{
  "model": "image classifier",
  "dataset": "rendered landscapes of hills, water and sky",
  "train_examples": 72500,
  "image_size": 32,
  "crop_scale_min": 1,
  "horizontal_flip": true,
  "cutout": 0.25,
  "targets": ["water"],
  "num_classes": 2,
  "arch": "mlp_mixer",
  "norm": "rmsnorm",
  "norm_position": "pre",
  "activation": "gelu",
  "mlp_ratio": 4,
  "parallel_block": false,
  "inner_norm": false,
  "patch_size": [4, 4],
  "conv_stem": true,
  "layers": 8,
  "width": 256,
  "loss": "cross_entropy",
  "init": "trunc_normal_002",
  "residual_init": "zero_last",
  "optimizer": "adamw",
  "lr": 0.0014,
  "beta1": 0.8,
  "beta2": 0.999,
  "eps": 1e-06,
  "steps": 25000,
  "batch_size": 256,
  "epochs": 88.3,
  "lr_schedule": "cosine",
  "final_lr_fraction": 0,
  "warmup_steps": 1250,
  "weight_decay": 0.3
}
Rows from block 2 of a small image classifier, named by matrix and row number. Rows with one number belong to one neuron. Each number is 128 + 24 x the weight over its row's rms, rounded and kept within 0 to 255. All counts start at 0. Numbers have three digits each. After the name is the row's rms in percent of the matrix's.
After each neuron's rows are labels from the 100 images, of 14848, where the neuron reaches its highest value: "peak on" is the class under the peak. Only what is clearly more common there than usual is listed. The data: rendered landscapes of hills, water and sky. In brackets: how many of the 100, against the usual share in percent.
# fc1: MLP up (model.blocks.2.mlp.fc1.weight, 1024x256), inputs 128-255
# fc2: MLP down (model.blocks.2.mlp.fc2.weight, 256x1024, transposed), outputs 128-255

fc1.394 104:080132130112094119096147131126100100132141112142101088102100112113151132088151098108143155055113148146133097099125121125108156134119154092121130115122122123167082120149106164118145108127063126113121121131123112135114151135100147107121131143140129167118091107123118101117106083096142129123112169124080129121097139120110132085070111099127141118151134120166130141171172128167122138082137
fc2.394 095:134114125100116155153104103133112115125116117097159126129125113100129103135106130167179139155134127141120118131134144111097115122182143137148155187110055139150137137082133119156139159120158155108173114130146134100143099166133110102130145149153127164123158119160143152128174136060122129097163130106123134131097086082158124145137143123119142162152102148139149140135166124151116113101120
peak on: steep ground (75 vs 14.1)

fc1.261 109:130153122098104143129164107105086095139124078127132107099131112118130124129125117070148138095121120151122130101134130073101145154118156126135108140116112086120124123128112170128148127155100114087113099089091068144104148127110152119130108103100120144136062115138093133125088115102104131083096168120100099147121125118160142061127109107113116128161103154143137122162145106176122139142139
fc2.261 087:102153120100137144106116118121096101125112128089157085127111154112100087101110132116142166106162132106081163130093097109112134098110149115122137138096054153115138188066124122120130154092125105089137117168139123176100097129094120098139105124090130118110161108145119103124129110098126134101139125144118140128058103081155091135108122080124144141159125144091148129148128116115037114106141
peak on: steep ground (40 vs 14.1)

fc1.452 105:093134122106140132143105151152131108097127124119117149116118087125128143151147122139113139134159098123089097132151114145172151125119112138138141130141152102112121155140138078097155125116119151124132105139144120083156159150122128128120139156154096160152117088164153155114113136110078151130083167114093129124125141111096177067127080120159124123122122098159145114116140144120103136141117
fc2.452 100:173095103111092126160148117099084127124122128104164113158120128134122081115069138143113130099139135131086156085092123074117128101118152146120122102167087117151112146090082120115105097129155124105137130106143153154106152136153142136094136168103112156093163085108096164111128131118108126121109109168142113090086171111112091092086105147130140144143098164136138126112131118116078118167132
peak on: gentle ground (93 vs 27.4)

fc1.285 100:091110145094080101129117131143092112111123069116092117108145123148144126145143087141128148071125121134076105075125098124175168100135141130131140136117144104158097121143139135110132133134053140135124111151115113153144155116117122115091140146095102152142112108131146145108113125108121140122127119111126144089083121116072145095060090099181109107137125078134169133103140150144076124124137
fc2.285 091:116113152138090125110138123138075143159134134140101145134095130115128108143116175168104154157156137127078142122130116139128124113135135108113123120134129167110102128071117092114162087119174137104116121120163139119135120105106145087094112136127097157104141107123128150117140124140148107094120130106119151125124116090103085111121109143136106130099161155147143148130121154124054140157085
peak on: steep ground (57 vs 14.1)

fc1.165 101:069071120088105118132114149148134132133130134154116130068100138117124123129136080115143139071118132126090149087143109097139099126136148074123155103112141145163075142123121126152135140104085159166136139142147133104103123149136081116093115151094126144135081103084162141127110112118134138171098124143174110108092124098070160087090107171170116125166093123139151141119133106120096119122153
fc2.165 099:169065146143087138103161124154112107146140121121142121118124129158162102135107203130136104112159131138096159123132159145130108104130149159112124123142173106160144159141120122158132110105131145109146129109116111096127144099164146175103132131139135141121164156131122114138130125099118099123147136157141107122115138150171115108126136129109131145112142108146100163144128142119059142149115
peak on: steep ground (32 vs 14.1)

fc1.666 100:106111135099080125131077126187104142111149128065134139131132101165121127118165123160113116103135120136086069118128130122131115118118117096133143093110126146123133101105118131109120164131122129124137126151128136138133117113176101117142126119139147087124141114121110094091131117057127117135124110101082117112050126094152145164094129140157142100167139148100099057127129136100107112072124
fc2.666 118:071123147117142098128131150143117165113147120152128156140114164225136120139136059107120112133134165117205144137097144128162110146096150125123092110163121156155114142145127181128131120147146123148078139154148135138092158093104101112133093122183145087116155140117122120136134111084132093133130103123142106126125149127132147162148115117151136119118150129124094130110105139104187133090157
peak on: gentle ground (73 vs 27.4)

fc1.491 121:091114097120120154132131124175104134112120134129139140132106104101121130110167131116147128122103120135109105167110089125172129158082097120142155117121155116121151143131160151112126157112106124144121116146126129138080127088083126132136118129106141087146139114119123108107105123108119156180137131119090123165122097086072174159125077103169085135112134123123137109114096087124144148127107
fc2.491 127:101125111106143129132140116172155120143135123158174117141114147070167121149099116122138127175092122140149152113082133128153117117122122105145113147123060175133161155087168130122110086168126101130081125143141141165133160108108137104109091134157123112098119126131120109123138171126128113113139109124167138115105126101145119148153127126149153120161141175124152164137116107148181154130129
peak on: snow (39 vs 2.5)

fc1.53 119:102108103123122171122114084144143064133119120156144076095110159106117136170128033121128141152108111139134112121115139097103120136094125112150149115092141076112106162105168138122145133128072147133126139136111120075094131111128103116085130163078107144121131127132153121098106156140151128154085131118121147136118107096158121121132130122141112159124107148113169114128142095115142145129129
fc2.53 136:069137123156153130122163143158089126150155110164145139132130141110146173150121134094153134100138087165131130082117106127153107135120165082130118117124102142141097152161142092139100119117150109146155148130089130164095124140110107150166128096151158135115167182106132111141138161128130125131156101114145127142147107152090152114104170128123151132142128131159116143126169101155114107104131
peak on: snow (75 vs 2.5)

fc1.709 088:126082125086127121107129110142144125111140135143128120117138119089145121072150121120137115091103135139111123096134146101083157130125137108115168107121117128172093134115093098153141131136098114074125091132132135137135146130133127109139115157147101129131101109157139123099120122097123134139105146126149098107111147116120120107108105090140104146142109150098146152145129120150111126068147
fc2.709 078:131136171128145098138107098114150129134140123142136110142098167141142107134113109146156109114168136111098151140138143089086104108091158141109126131141092117110183137100145128143155132122136180152176138127136147079147153131152106110110169135102116163140158130124130128137148095132116113106107131136097135113129140113158100125106143121132148147165185118139133144136161111125056118135144
peak on: steep ground (48 vs 14.1)

fc1.200 095:063132127106149135082095117093149137121094129147144148088102096125108129098128075124137149139127143140134097110143105124109115137160114122143145091130098147168115142134118156177150078151074117122137140121145084100128120159143107141157088124163136109111109156085122123128156126091136133141134126142148114106104149111092159129113118113115143119138135107134125143118119159128129116129122
fc2.200 093:141092137128111145135108106100174155085109160114087148139116105152087124094147138158136115133173170117108135198131127179131120140120110168133131107180154142159150126115102149133119117104175134149153123109160112117133094094122151138086115114161146103116134105153132148123193125167134109131152134092156157127126157119075128201138118159119117091113157125150124142098105142109051121133092
peak on: snow (49 vs 2.5)

fc1.458 097:095128119115119127153121156143131129121114112081087130082193084135158115124108114163140102124143118079121107151129130164145154129093111195106148085166120109089159156109136103125104105125105112117114116124110078104181099107140183136104147112130124122145096121190147157108129136113114154170143107147124146133093127131125138131159117086142128127098134121111095090138123179129107141132107
fc2.458 102:138135121132114136124119139061158148090115129111131132141129126115128132101116163116112104097129159105132126142098140124090109163099111158157121122144162143138173135149123166094116147073170123130113095065116136158136093105155125093095146103143134106112123112099104107136120090149080144111102101110154117115092118119126153117126119094115122155164110155153139139104113146111108152156147
peak on: steep ground (46 vs 14.1)

fc1.132 114:111138128073167167132091105105168137123088069147123136092165073141099105091115079088100131139149134132104080144146119122120141090105130158138140113138123148128109139139111125159152114145088113104131099103113129107176137169137118116152125115135136105122110116157163109138132106108120147124124098129129145114126129097122128108097072107092152124119108145096123101140111157114099137087136
fc2.132 104:106077105114113106186090123114127124081116142142103120162138130130130119102097167150096109099102124096070113149144108119113114141119085147143144108101173152126179186116112112128107121087145123145122119135131109148136109105145110103121129133147102129101169107127100132117175098160097119179104105132124101103142137101153145127098076112145092136127125128152109119090090103085057139137133
peak on: sky (79 vs 48.4)

fc1.705 110:151155131091087087115116145118111122147156100098113131076137119114095134146159082138148097104146068112122114113147122083138111109115148104082100143142119105107174126100117124076132113192097166127120089135091089131115125140141117134151119111156121156149127100112137147141134129131136153086114143100106091114118109088148119128122112067131094125120173058175129116145162094128112080147116
fc2.705 109:122115122144116140125144134107147141129131158169111096153153137133133090126125156135095146126088157157123130181128066142128133112192111172131136142098207123141171173145137100149073146141117142133102130124157116103139108174150121124100152106123112164110129127129144145140113139121101136149161139177134136130107125117108138154115117151161108156120124138098115160139117152118099136160138
peak on: water (85 vs 7.6)

fc1.558 107:111151113105094100164165114132128083105138150102121094133163148128170118150117129152148130101125130133108104116163110123137144132147152097173163148146147125123115068117114079153157178119057143154125100137114073160132125146131147149144185168117099144175127132189109168106138122110127120151094177145066114127133146110100114126101090104146126135127151140197143131169156080152119094138119
fc2.558 126:096125111140153128135130129136123137165133148175129101176142101082107144155117170143126148129115099164134147139095084111175124114167105097141108168109103174115140173153143139126081064115123109131155155173156103149097131121118107107151102126149142141096173139110139110123112146126165149160157109139124124145145147103110132134116108126146136107135155173105160145109126093140129117168143
peak on: water (97 vs 7.6)

fc1.556 087:104093092131053143133125134141108153138127108103098131125140109119152153145131123085131127126155114129115104112137130096136146121119179151143132109144110082116118125142121105122124111090136139113131141124104131052127113113136123164131113119094123141127113125136111182111095132105128127134131130167125127139161131139098115055128113142125156159151118132170124125157180122149142145144124
fc2.556 107:060158132116162116121114144130106132135134107138132121119145149123108135125113107120110145103116120142137153109096060128129098141098113088111113106103098144111141136128126151094088115155084099123069130126125133179132136123119094094125150130109134114095098079098120103149131108094120152125092107103131122125086114089080144152108092112138127088123163127114132095136123132113124098082131
peak on: gentle ground (84 vs 27.4)

fc1.736 124:145097123093101119088106141161113116102130149098094120105141128120141119132145109154128145063117093171119079104141108096122109110140120102078123117161132115112124099126119096118132157071113087092129104104158134146152117116174136134150143146150099130120110111136162128114116123077133149124121129103092126127072115119183122146106140121108120119166139094094124124144131155112112105044143
fc2.736 119:078110147117119130106131141093127166101148115142147158131109178155139073125166034117110139150135179108206099127109131135124120174157115112128116147121103115185072113148110113118137185119144137131104130107111126104127141140117116099113085105174112107149144156118124125151157115082131086128160126077151146130097115116116128138121135118101126098151115128130124126093120174120131128115153
peak on: gentle ground (79 vs 27.4)

fc1.708 075:135122136120123109123092134102111103148165094164105111114135143126101120127127114127150133118112124118100108108106140160131098139115152099116141117142172112105091131101094111127139134100117140131132135119069073094101099115112110105115072155112120142138127137130109149139113113145159095142104132134141124116132129103155150109076110122134112105143145077100122114159150107148155123123090
fc2.708 096:144131161133161143151133124127188168127133139135137122136145148151149103141122164132169129160096161117169152157138076155099127143161165132132131168126145128126133106160124130140108132124121118135145129104148121124170142142139114150099145133113108107112143160170124127135082131067155124135150128114144088118155121169147122184174125121154124163124107145136105124137142163162188159171148
peak on: snow (34 vs 2.5)

fc1.89 102:118139133091133161124132161157118153115110149142137161098103090107122150148158123163127122129159109125105119168114128159160129133079088125129152136131135136127120147156150129112133130141104141092129114166119121127128109125168138087166103128142127124133118123118154123112121153084139159177149111125118112164116111078134170153096107128149098093090093150108171077100098137127124137115108
fc2.89 116:134149073104120105114131155161115106178141106129142087150147134040137154155073110113147126131139097138106153086113106102167137103099133122118105113128088145116123132123151106093098108132108107107129104163127115159113119087121133097154106131133151136083177109140111101125084162162092130079105099099150090115104109098179132111133115090149141124112144139106146138173127079138108121159079
peak on: sky (78 vs 48.4)

fc1.735 104:125139121098084125085097105126140143181111139112149138107106109121151145115113092139144157169150133144105155141105107124110140050164108102126139144163135138132137163128123105149107127136096151137120124112157137115155155117132142159125180134095112130117097167130147128137083163147160091127165124141108138139137131132145088109145109128151145148143116146104106123166134112146141127140111
fc2.735 127:103118161171159147125163145138130158123110140148101141142136134124121154135115158156105098097127141086109145147133119138138157145102095095159118071135179148125144152147121099084125118109150106149165122134073110129151101081124129138123111136174142107119141109170091102140159119181113152141140120124143121150118150156189135107117105100104080081103180107155156120087077168099070173129075
peak on: gentle ground (75 vs 27.4)

fc1.739 088:116172122124148152087100140120131101126109107098141092067126125139085135102107078057126151142123169122124095091124143150157174125117150175143132118135095134128120150096125139164189110143082149112126125140096097121134131148132137111091147103108138156148129159163143148117122146123073150135120162152129127123107101107138143103087114085121147138139113154158107118124151140159104135111123
fc2.739 069:116087178130115111133143106102138136125100111071125144131152110180150138111109137119132113120179130111113139174144041123097148085138144075134146164118072138135143115108163127140119155097146109164149124140120094201166125109161091151100150124085102112115165116133131127136117121147180110134169117171112129136127114115190133147123127149126114123147159134115137131111112132133070123155117
peak on: water (88 vs 7.6)